config.yaml
arch: "squeezenet"
model: "self-supervised image encoder"
dataset: "analogue clock faces"
train_examples: 195000
image_size: 32
crop_scale_min: 0.4
horizontal_flip: true
translate: 0.06
rotation_deg: 5
color_jitter: 0.6
method: "simclr"
norm: "groupnorm"
hidden_act: "relu"
weight_standardization: false
depths: [5, 5, 5]
kernel_size: 3
stem: "deep"
widths: [96, 160, 288]
projector_hidden: 512
projector_out: 128
projector_hidden_layers: 1
temperature: 0.1
init: "kaiming_normal"
optimizer: "adamw"
learning_rate: 0.0037
beta1: 0.9
beta2: 0.99
eps: 1e-06
max_grad_norm: 0.5
gradient_centralization: true
max_steps: 9100
batch_size: 512
epochs: 23.9
lr_schedule: "step"
warmup_steps: 910
weight_decay: 0.06
Rows from block 5 of a small self-supervised image encoder, named by matrix and row number. Rows with one number belong to one channel. Each number is 128 + 32 x the weight over its row's rms, rounded and kept within 0 to 255. All counts start at 0.
After each channel's rows are labels from the 100 images, of 14848, where the channel reaches its highest value: "responds to" is what is common among them. Only what is clearly more common there than usual is listed. The data: analogue clock faces.
# sq0: squeeze pointwise conv (model.blocks.5.sq.0.weight, 40x96x1x1), inputs 0-47
# e10: expand pointwise conv (model.blocks.5.e1.0.weight, 80x40x1x1, transposed), outputs 0-79
# e30: expand 3x3 conv (model.blocks.5.e3.0.weight, 80x40x3x3, transposed, each kernel summed), outputs 0-79

sq0.38 [ 74 105 130 196 129  98  96  44 122 136  84 119 145 137 144 137 170 142 154 133 128 176 125  95 113  72  85  99 114  98 117  88 101 106 153  81 108 125 104  94 122 112 171 121 158 117 150 120]
e10.38 [108 134 146 120 115  48 116  83 132 117 121 100 189 115 108  57 144 166 101 118 103 118 150 151  84  89  66 176  87 103 118 119 131 149 100  91 163 177 156 107 109 160 105 138  60 118 139 127 103 126 155  71 152 104 113 116 105  96  92 139 152  95 108 132 138 188 128 166 116 100  95 106 109 147  41 172 115 171 144 126]
e30.38 [106 121 120 199  90  60 142 115 190 109 157 230  98 121  91 155 126 163  81 145 127 167  67 119 170 119 176 159 137 136 104 100 146 106 114 118 122 126 145 106 115 132 163 127  76 145  82  51 148 126 142  99  87 145  93 118 143 139 142 120 116 138 113 132 104 119 137 107 169 115 135 176  61  97 110 153 148 165 170 127]
responds to: numerals

sq0.26 [109 127 163 157 159  95 154 133 124 114 136 128 106  88 139 151 157 138 137 160 145 191 178  88 134 145  98 101 113 150 106 138 151 148 101 106 162  73 108 109 105 158 121 148 150 119 138 165]
e10.26 [137 163 117  62 116 139 102 149  68 123 111 137 135 110 139 139  64 111 145 169 112 147 110 134  88 144 123 158 107 100 147 101 157 187 132  94 131 161 114 133 167 126 144  99 175 169 164 101 170 149 137 163  88 190 115 118 200 117  95 195 140 182  96 162 148 105 128 127 114 104  99 107 109 153  78 112 132 165  36 147]
e30.26 [117 150 121   0 109 122 123 168 156  60 162  10 144 108  88 130 148 173 121 134 155 142 114 133 162 117 128 107 117 107 137  59 123 131 150 166 116 130 159 132 110 101 106 107 133 179 119 119 106 126 101 138 157 196 121 156 148 154 119 135 114 139 138  84 116 127 145 146 108 102 123 151 153 131 100 135 120 108 150 123]
responds to: dark face; numerals; hour 5; minutes: 25 to 29

sq0.36 [135  88 122 161  91 149 108 111 127 132 115 136  80 125  98 120 127  64 134 155 128 164 171 127  76 173 157  90  99 158 105 124  56 131 135 128 129 129 129 142  91 122 121 122 125 149 144 121]
e10.36 [ 96 121 105 165 128 104 112 144 112 118 120 140 149 104  70 192 115 128 100 176  92 153 116 133  93 204  98 171  93  71 115 115 164 121 176 101 155  90 170 186 149 114 140 135 161 127 135  97 141 104 139 135 122 113 125  65 184 151  85 100 104  98  60 146 179 185 143 161 112 117 142 142 156 145  64 146 114 169 164 124]
e30.36 [125  92 128 177 149 115  61 115 126  91 153 151 112 164 128  97 142 111 115 125 113  72 179 141 198 187 112 127 114 113 169 136 168 170  94 135  54 127  93 174  84 157  79 156  92 139  92 112  96  84 142  86 106 181 124 106 104 176 132  96 112 137 101 100  95 126 129 135 138 146 179 113  96  81 139  99 138  98 172 169]
responds to: numerals; hour 6

sq0.12 [140 104 150 165 107  76 129 143 112 153 116  38 111 130 114 118 153 120  90 121  95 121  86 111 133 117  79  91 119  94  88 106 155 126 125 122 173  91  94 121  97 145 142 149 127  91 167 128]
e10.12 [ 92 128 149  97 134 151 135  75 110 110 147 103 255 174 180 120 155 128 132 144 150 134 119 103 136 152 110 113 107 117 125  98 131 115 102 121 110 150 121 104 111  88 131 178  97  94 128 103 132 172 127  70 116 156 109 128 106 113 122 167 102 143 144 153 111  75 151 142 124 113 207  68 103 209 100 132 132 120  88  88]
e30.12 [132 145 143 143 157 204 169  95 147  93 144 144 129 160 127 130  82 152 128  70 116  54  97 162 127 141 115 146  75 144 123  78 117 101  80 141 178 146 103  69 153 117 143 102 136 144 100 179 101 142 107 185  77 206 127 167 103 125 125 144 148 134 100 148 106  75  93  82 112  80 141 133 104 118  93 143  80 102 164 121]
responds to: minute hand past 4; minutes: 20 to 24; minute hand past 3; minutes: 15 to 19

sq0.10 [128  63 147 161 134 109 114 115 102 138  98 143 157  84 132  87 117 183 118 154  98 133 133  49  78 163 132  65  69 145  62 133 139  93 108 136 116 133  87  90 140 164 118 159 108 128 120 135]
e10.10 [215 138  77 158 100  99 139 114 121 128  85 103 125 119 123 119  94 132  42 170 122 130  55 157 125  92 141 181 125 132 131 125  95 100 162 137 132 157  76 161  94 126 160  92 127 158 147 130 131 162 114 111  82 130 155 115 149 160 144 145  78 147  79 124  80 134 177  53 138 118  87 101 151 148 191 130 129 171 123  92]
e30.10 [ 87 119 119 120 110 140 136 167 137 155 211  75 134 131  95 107  95 138  83 113 139 116 131 152  73 123  60  88 149 135 143  95 127 118 157 145 115 209 141 184 171  54  98 141 112 134 132 137  44 167 105 107 143 164 115 138 133 156  90 134 137 141 125  66  96 104 118 151 118  80 116 119 154 101 117 162 135 127 143  58]
responds to: hour 6; hour 5; minute hand past 12; minutes: 0 to 4

sq0.9 [106 113  97 161 121 116 128  87 114 143 144  94 158  91 143 133 162 145 107 173 109 105 111 126 124 138  90  90 121 120 136 153 161 156  83  88 117 108  60 138 134 157 129 140 124  86 128 134]
e10.9 [138  94 139 158  93 199  85 162 127 126 144 130 146 168 103 151 130  89 150 152 125 149 141 132 146 141 162  91 177 167 200  99  83 158 127 150 134 132 105  88 193  47 137 138  96 135 147 110 165  91 147 143 184 147 104 132 115 141 123 102 118 162 138 127 224 160 137 119  95 130 162  86 134 102 124 110  87  60 120 161]
e30.9 [100 105 131 101 112 111  84 109 163 102  96 116 122 122 100 125  60 140 118  89 126 153 129 130 137 108 107 107 117 146 109 135  99 154 165 134 106  34  71  83  87 157 180  93 125 108 145 130 178  80 170 117 144  76 146 150 122 115 121 153 130 100  89 173 115  54 197 107 137 132 109 104  59 116 122 157  68 131  92 158]
responds to: dark face; hour 4; hour 10; minutes: 55 to 59

sq0.23 [128  75 131 141 180 104 143 135  73 142 112 137 103  50 119 155 127 138 119 118 107 151 114  80  77 144 126 106  70 134  64 148 161 150 114 103 168 119 102  65 141 153 114 172 119  96 161 182]
e10.23 [131 147  89  56 106 115 152  89 103 150 143  94 122 103 191 128 122 179 115  93 111 187 132 100 126  77 158  97 152  89 172 151  88 141 111 164 185 129  90 143 113  85 113 151  72 119 146 130 108 180 106 103  64 133 174 111  98 107 137 157 105 179 132 104 102  87 155  72  67 107 136  88  92 126 121 103 154 102 154 133]
e30.23 [191 166 200  94 100 154 149 115 188  90 132 110 127 147 122 120 103 130  85 102 159 117 178 130  60 143 113 129 153 154 180  62 148 115 140 115 158 170 128 124 118 129 154 101 158 158 218 133  96  76 150 161 150 160 157 148 142  55 144 143 129 133 148  88 129 111 168 155 134 111 101 122 108 189 148 146 107  91 151 116]
responds to: numerals; hour 4

sq0.30 [ 98 101 204 162 159 135 138 172  94 167  95  83  83 119 142 146 113 146 132  90 152 174 135  93 145 170 141 131 108 164 118  88 182 135 132 103  93 161 136 116 101 153 102 188 139 146 151 127]
e10.30 [ 93 119 131 117 179 137 166 153 177 134 150 188  32  58 160 131  94 135 168  89 143 121 175 152 142  86  80 139  97 110 132 133 161 120 104 135 115 135 178 155 109 155  85 167  85 120 125 109 170 161 132 124 147  63 170 125 115 128 169 137 144  85 148 141  70 110 107 108  74 135 127 144  81 146 124  94 165 134  78 127]
e30.30 [131 130 144  20 134 180 148 152 115 120 115  42 139 126  91 144 116 130  75 150 143 123 128 149  82 129 120 147 157 102 144 133 111 110 117 132 119 228 122 125 152 136 112 143 108 149 138 120 145 174 127 188  97 184 126 128 125 128 110 106  93  91 120  66 122 156 122 146 159 148 142 105 182 158 148 112 103 139 210  79]
responds to: dark face; minute hand past 8; minutes: 40 to 44

sq0.4 [122  57 147 122 159 136 188 112  81  91 155 171 129  72 158 114 167 171 125 127 100 122 134  64  65 155 112 104  63 158  90 181  99 119 145 114 154 106 101  70 126 113 109 105  98 119  89 152]
e10.4 [ 79 191 131  68  86 100 118 105 111 183  87 100 112 129 152 133  63 140 162 163 106 183 146 117 119 116 106 112 161  43 125 106 125 179  99 111 182 120 113 169 125  86 180 107 126 134  90 124 156 150  97 145 110 152 139 170 101  94  55 128 145 167 108 145 109 116 178 116 117 113 113 120 127 148  74  91 147  88 158 113]
e30.4 [160 141 105 111 152 147 130 140 115  17  87 159 114 149 136 104 106 114 154 149 118  89 111 141 182 136 129 120 135 135 158  88 112 149 192 155 141 173  62 142 136  91 106  83 178  93 132 147 119 135  76 138 158 144 153 137 165 123 108 125  98 110 162 106 131 137  68  81 100  67 112 147 136 189 105  98 125 107 200 168]
responds to: hour 8

sq0.32 [109 193 119 130 107 118 170 184 131 108 165 151  87 131  63 115 149 126 109 169  69  85 120 147 152 126  91 117 156  75 170 145 113  98 160  95 152 154 160 162 117  87  95  64 164 144  52 128]
e10.32 [108 135 138 163  82 144 137 104 111 138 108 149 173 122 107 109 107  88 122 145 137 139  65 155 143 206 120 124 155 132 135  84 168 107  91 109  59 161 167  93 144 127 149 105 172 125  81 104 142 183 100 132 186 141  58 149 172 118 113 101 139 158  77 134 153 140  75 175 157 137 156 122 208 130 106 192 118 138 113 124]
e30.32 [125 139 117  35 148 172 138 174  83 146 137  42 121 120 102 163 129  99 174 155 153 128  91 170 214 115 117 141  64 126 140 147 104 129 110 136  90 188 155 136 164 150 145 154 189 145  73 170 160 133 146 117 103 152 105 106 125 184 113 121 128 191 133 169 137 114 130 126 119 146 135  99 156 109 110 100 111 127  99 149]
responds to: dark face; numerals

sq0.21 [124 116  80 142  65 130 129 157 123 163  76 159  94 126 103 130 143 161 114 183 139  96 116 127 140  63 113 105 135  90 127 145 131 135 159 115 106 165 147 155 132  45  88  75 138 130 165 103]
e10.21 [120 160 118 143 117  64 132  93 117 115 125 171 166 187 118 124 113 181  73 116 124 144  91  85 124 162  76 156 116 120 118 144 152 126 132  75 123 181 202 103 130 141 110 191  72 128 109 150  81 119 139 109 190 113 121 168  69 129 106 111 155 133 129  94 171 161 168 205 133 135 141 143 122 124 147 148 163 106 140  68]
e30.21 [123  92  89 192 125  88  96 116  99  93  69 221 115 119 168 102 151 106 128 153  88 135 105  92 143 139 132 143 118 139  76 116 141 161  78  63  91 121  87 111 120 193 151 149 172  80  95 125 137 123 138  67 124  91  84 117 118 132 176 116 151 121 135 196 130 155 132 101 115 120 110 128  60 113 139 124 153 141 124 171]
responds to: hour 12; minute hand past 2; minutes: 10 to 14

sq0.17 [131 105 116 157 131 101 138 101  98 145 105 147 107 127 120 128 143 141 105 142 151 138 135 121 142 137 109 131 137 139 112 141 109 123  94 112 174  87  99 144 102 131 158 107 114  87 119 119]
e10.17 [106 116 119  74 131 102 127 108  49 119 110 118 169 114 122 200 171 143 113 124  95 123 167 195 138 151 131 173 105 108 125 147 109 118 125 135 113 169 151 101 159  83 115 104 107 153 136 111  65 132 154 128 101 170 105 147  82 161 116 135 105 177 108 105 137 179 108 161 177 141 168  71 216 159  98 183 133  99 128 159]
e30.17 [112 111 119 138 121  94 117 158 109  95  95 141 125 103 170 125  51 156 149  67 124  77 131 123  90 115 125 122 147 160 124 117 138 114  94  95 129 148 149 101 129 167  85  69 127 131  86 156 131 103 124 117 120 138  92 168 111 119 134 185 129  90 114 160 106  37 158  83 100  88 126 159  67 104 112 198  71 116 126 203]
responds to: hour 11; hour 5; hour 4

sq0.1 [138  86 126 124 171 152 100 143 123 179  96 115 103  88 135 133 129 157 150 129 134 116 109  80  91 101 101 138  85 122  91 124 206 127 131 129 127  84 133 131  91 140 145 140  96 142 120  85]
e10.1 [193  91 105 109 138 114 200 177 115  88  74 142 177 121  94  60 172 132 110 148 150 139  78 145 148 121 184 122  90 123 189 116  48 125 133 164 137 143  58 106 111  84 128 130 120 132 156 129 129 134 163 148 106 148 115  91 102 179 114 121  41 115 158 172 143 125 155  88 121 150 116 140 106 132 141 143 118 131 113 113]
e30.1 [119 101 146 161 112 148 109 120 142 152 185 101 130 135 116 135 140 124 145 114  60 152 169 151  82 109 136 123 119 114 160 117 110 109 111 121 164 107 124 159 155 141 117 100  65 133  98  30  75 112  94  46 120 144 153  81 106 112 141  92 141 110 123  84  61 174  96 109 116 110 145 122 166  56 106  83 150 171  88  99]
responds to: hour 6; minute hand past 7; minutes: 35 to 39

sq0.16 [167 114 119 116 133 127 152 130 119 115 139 176 157  78 153 116 107 156 147 134  79 105 172  60  75 130 161 140  64 176  80 198 116 120 141 112 116 144 112  92 185 151  49  84  83 152 121 146]
e10.16 [164 164 103 101 104  82 113 104  98 160 105 141  57  70 141  86  40 131  97 125 113 155  97 127 115  94  97 154 158 104 106 166 125 140 160 113 185 124  82 129 100  86 165 114 117 176 102 153 131 138 107 167 111  97 163 186 153 133 103 113 107 127  95 119  98 100 161  63  74 117 104 160 119 107 167  83 177 112 144 103]
e30.16 [ 97 116 135  93 146  77 136 173  92 131 169 101 122 139 123  67 119 114 162 132 137 142 142 141 123 123  95 103 207 127 161 142 117 124 199 128  90 165 126 179 166  58 121 153 199 142 138 113 107 174 125 126 170 146  98 137 164 153  80 104 104 153 155  28 141 136  98 112 153 133 129 118 190 182 116 126 154 114 133 120]
responds to: minute hand past 12; minutes: 0 to 4

sq0.29 [135 123 106 116 143 124 143  78 128 168 160 106 167  51 102 159 124 121 120 149 111 102 136 126  99 125 216 166 127  63 110 124 137  76  91 202 136 149 123 137 128 137 154 142  79 105 164 109]
e10.29 [147 138  80 125 152 166 131 155 133 138 167 163  68  80 133 145 112 145 165 123 170 162 103  89 143 136 166  90 117 124 114 156 143 144 151 143 131 117 108 105 136  98 116 115 148 163 135 144 127  62 110 117 171 124 140 107 144 140 119  76 115 133 167 129  80   0  65 124 143 136 129 131  38  96 136 110 177 152 134 129]
e30.29 [126 160 132 131 146 122 138  76 125 169 134 129 147 139 119 144  98  94 202  39 133  96 176  94 143 130  72 143 134 133 149 158 129 109 124 143 159  66 141 130 140 121 124 139  74 113 150 140 100  93  79 135 110  51 172 162 132 116 113 155 147 147 137  67 120  74 120  83 124 131 162 105 170 148  79 153  75 158  75  78]
responds to: numerals; hour 4

sq0.34 [111  88 141 145 166 139 125  91 202 126 185 120 119 105 120 119 158 136 119 106 131 119 156  69  74 129 120 158  54 164  84 148 123 121 133 127 123 114  77 127  83 150 161 150 143 136 132 140]
e10.34 [118 168 111 162 135 131  83 153 153 156 159 129 162 180 143 135  74 110 159 141 128 147 148 132 124  82 132 169 148 176 120 157 145 180 155 120 204 130 160 127 128 133 193 124  88 151 137 135  79  84 172 108  87 151 154 141 114 146 108 208 141 172 137 139 126  65 109  58  97 159 114 157 122 141  78 122 101 179 156 169]
e30.34 [144 140 133 161 119 131 139  46 213 159 150 173 123 136 118 152 160 179 100  90 132 132 114 121 214 128 125 127  84 136 135 142 156 105 100 152 217  46 132 148 106  89 134  99  96 153 193 128  64 150  92 116 121 104 165 129 108 110 131 157 134 156 180 137 126 147 139 150 109 127 124 162 124 129 120 144 129 122 103  70]
responds to: dark face; numerals

sq0.2 [ 99 120 120 144 147  95 152  92  97 121 108 132 122 111 100 149  84 136  70 110 161 155 116 133 129  77 148 108 132 119 124 138 140 171  41  84 149 138  80 132 121 152 150 127 115  96 147 163]
e10.2 [125  80 156 115 101 208 138 153  72 127 183 159 153  89 125 100 154 132 129 152  88 128 132 135  95 110 116 131 152 135 155 117  72 172 102 143 108 103 173 113 158 172 110 140 126 124 152 113 129 123 138 101 102 169 131 134  72  94 120 109 172 124 151  41 186 218 118 110 102 105 134  81 129  99 133  54 103  99 125 144]
e30.2 [101 128 123 126 122  92  82 165 100 115  65 119 125 122 133 115  55  93 145  96 121  87 129 114 103 116  99 142 153 136 130 120  89 140 155 100  91 188 120  72 101 218 158  94 108 136 143 115 191 127 153 115 131 123 120 152 113 147 125 152 115 111  86 168 152  49 129  94 147  94 119 105  94 133  98 181  56 136 116 197]
responds to: hour 3; minute hand past 9; minutes: 45 to 49; minute hand past 3

sq0.19 [131 113 135 175 124 153 113  90 144 180 153  69  78  75 113 145 170 104 124 175 107 150  92  99 115 117  88 116 111 112 104 116 133 136 142 128 119 107 101 131  66 113 177 142 139  94 155 102]
e10.19 [125 110 151  90 109  86 136  82  75 111 110 102 203 164 144 111 100 121 107 145 101 177 124 114 101  95 151 109 133  83 147 109  36 144 123 145 125 144 151 130  82  59 152 135  28  96 129 106  87  97 130  72 127 177 115 107  78 131 102 165 129 151 108 141  99 107 154 132 135  87 120  94 125 142  91 164  93 104 146 141]
e30.19 [155 137 157 177 114 143 116  55 228 108 184 177 110 137 120 136 153 154 116 126  78 137 113  97 143 133 163 133  47 137 154 101 116 107 107 141 197  17 120 117 111 115 114 119 110 148 128 158 120  92 128 155 113 140 118  72 108 104 138  93 162 163 127 134 112 138 123 123 135 107 125 151 116 115 116  74 149  91 129  72]
responds to: hour 1; minute hand past 1; minutes: 5 to 9

sq0.11 [103  87 152 146 122 187  79  97 103 144 118 111  89 102 109 125 165  91 140 138 166 146 120  86  77 116 121  83  69 100  83 126  80 123 138 127 139 131 111 115 106 146 150 132 144 148 130  62]
e10.11 [ 59 105 116 100 132 102 109  77  81 121 118  85  55 116 158 172 141 136 146 122 141 114 138 115 127 100 139 114 115 118  99 162  96 107 148 191 152 123 138 169 124 173 128 131 108 110 183 186  57  65 125  83 143 141 126 111 114 128 165 156 122  56 113 123  56 116 103 122 126 158 109 184  86 156 123 106 148 157 142 184]
e30.11 [147 148 137 177 124  74 133  53 164 148 124 137 130  84 149 137 138 118 161 126 128 117 153  88 119 132 149 123 123 141 165 141 118 118 154 157 158  29 130 100 104 114 100 125  85 101 157 103 158  93  95 142 185   0 139  93 125  69 128  96 149 120 141 125 134 153  48 145 131 136 136 142 108 149 132 101 159 124 127 129]
responds to: dark face; hour 8; minute hand past 8; minutes: 40 to 44

sq0.25 [ 86 150 118 136 116 119 104 117 141 140 127 121 130 163  97  93 131 147  93 107 153 126 124 151 158 113 133 144 131 118 129 128 118 120  95 112  91 110 144 120 138 133 151 108 150 131  59  91]
e10.25 [143  81 142 181 116 137 157 189 209 126 113 123 165 144  80 144 153 115  97 169 105 133 147 147 108 159 114 156 129 188 140 132 127 148 131  69  73 134 175  91 149 148 142 117 159 100 123 104 161 115 167 146  75 130 137 129 120 136 163 106 113 137 124 162 142 235 140 172 166 123 151 133 219 141 105 152 113 140  99 120]
e30.25 [123 116 114 151 124  50  75 154  99  94 116 133 140 145 133  85 169 147 133 167 101 103 118 136 132 128 153 113 157  91  96 117 140 142  89  58  84  76 147 155 114 158 118  94  79 137  99  75 127 121 149 151 123 195 108  77 109 164 123  89 109  96 112 201 108 176 114 183 155 112 131 181  82  71 133 112 142 117 109 171]
responds to: minute hand past 12; minutes: 0 to 4; hour 6; hour 12

sq0.35 [ 85  67 166 135 178 137  59 109 107 134  89 113 141  90 173 145 176 101 150 103 147 152 115  82  88 125 118 122  88 134  69 122 159 126 128 156 108  97 116  80 106 170 136 183 143 137 157 146]
e10.35 [126 133 121  88  79 122 127  95  64 126 164 102 100 104 150  92 138 188 139  95  90 105 141 108 121  61 141  82 179 156 109 148  89 140 119 164 161 130 108 122  89 150 116 167  97 143 195 154  91 122 165 102 114 123 160 107 106 128 170 127 146  97 206  92  83 122 130 156 100 144 148 151  91 101 150  77 183 141 147 199]
e30.35 [138 106 139 177 111 113 162  82 171 180 168 114 135 134  95 147 129 122 119 109 124 145 157  95 129  69 144 116 147 123 123 107  73 102 140 165 193  61 137  85 149  68 136 150  85 123 174 130  95 121  78 165 124  62 136 120 110  71 134 116 129 127 138 159 161 129  58 145 158  89 111 128 191 188  73 117 139 126 121  95]
responds to: dark face; hour 2; minute hand past 2; minutes: 10 to 14

sq0.15 [133 113 130 135 101 114 158 154 116 176 106 150 108 105  86 124 113 154 134 129 138 123 143 134 105 118 140 108 121  93 122  99 149  74 122 110 111 149 154 136 124 121 117 122 134 151 125  63]
e10.15 [106 118 122 134 204 113 128 126 135 120 101 148  41 102 135  77 139 107 113  99 141 113 106 125 179 137  95 159  93  97 136 112 154 173  18  94 141  93 101 111 158 142  83 148 177 120 112 103 131 128 136 125 192  72 148 200 135 116 150 164  97 113 148 155 107 154  60 137 128 106 129 139  96 122 109 177 114 145 144 133]
e30.15 [105  89 135 113 199 161 183 175  88 109  86 147 163 105 148 130 158 125 165 162 126 165 139 129 107 114 146 174 171 111 111 166 135  43 140 141  85 184  70 152 150 108 125 147 149  95  71 127 175 165 164 198  85  90 145 125 156 128 114 105 108  91 103 130 129 158  79 124 120 176 132 121 120 167 114  92 159 132 113 131]
responds to: hour 8; hour 2

sq0.31 [ 81 134 106 113 151 158 165 159  91 145 147  62 152 118  91 100 123 154 115 145  82  72 135 118 141 143 112 107 127 136 112 127 142 159 135 142 111 158  89 130 101 133 132 139 112 109 128  99]
e10.31 [162 122 189 197 131  74 144 141 150 150 112 122 150 150  94 123 127 141 107 203  93 115 140 168 123 169  95 144 144 132 105 114 117 133 121  83  95 150 131 112 144 184 178 148 154  89 133 111 134 133 101  63 124 166 125 133 121 165  97  72 138 130 100  86 182 184 118 143 192 116 106 140 217 106 187 121 116 130 157 109]
e30.31 [115 163  87  88 147 199 147 150 122 126 140 137 120 164 128 169  99 138 173  85 152  89  85 151 157 120 132 154  81 151 101 190 116 174 116 121 101 133 113 144 149 142 139 140 127  88  63 180 140 181 117 151 116 166 132 125 153 175  88 138 154 154  92 172  69  91 180 114  93 178 109 158 122  74 127 161  92 188 148 133]
responds to: hour 5; hour 11; minute hand past 11; minutes: 55 to 59

sq0.24 [ 64  55 108  94 176 159 148 122 104 170 137 182 114  69 115 125 113 144 173 101 105 140 179  78  93 128 147 127  79 144  73 179 134 114 145 154 123 187 127  91 122 126 146 121 104 166 131 108]
e10.24 [161 155 127 150 148  59 165 107 151 165 132 152  81  97 118  80  72 160 139  95 161 163 124 115 145  77 103 169 144  86 137 188  90 157 121 104 177 138 122  97  96 117 138 108  73 125 139 137  80  64 137 149  84 106 163 152 106 132 120 107 115 117 159 156  89 120  92 105  76 145  88 138 106  85  57 124 133 152 191 130]
e30.24 [122 136 132 118 155 136 115 151  60 144 142 139 120 131 129 140 147 106 132 178 101 135 131 115  89 125 150 151 181 105 131 180 176  91 118  74 126 162 174 147  89 140 138 153 120 114  86  47 150 171 208  82  95  85 130  86 164 151 120  86 151 117 144  57 113 175 137 116 119 164 134 143 153 121 170  97 162 162  80 184]
responds to: numerals; hour 2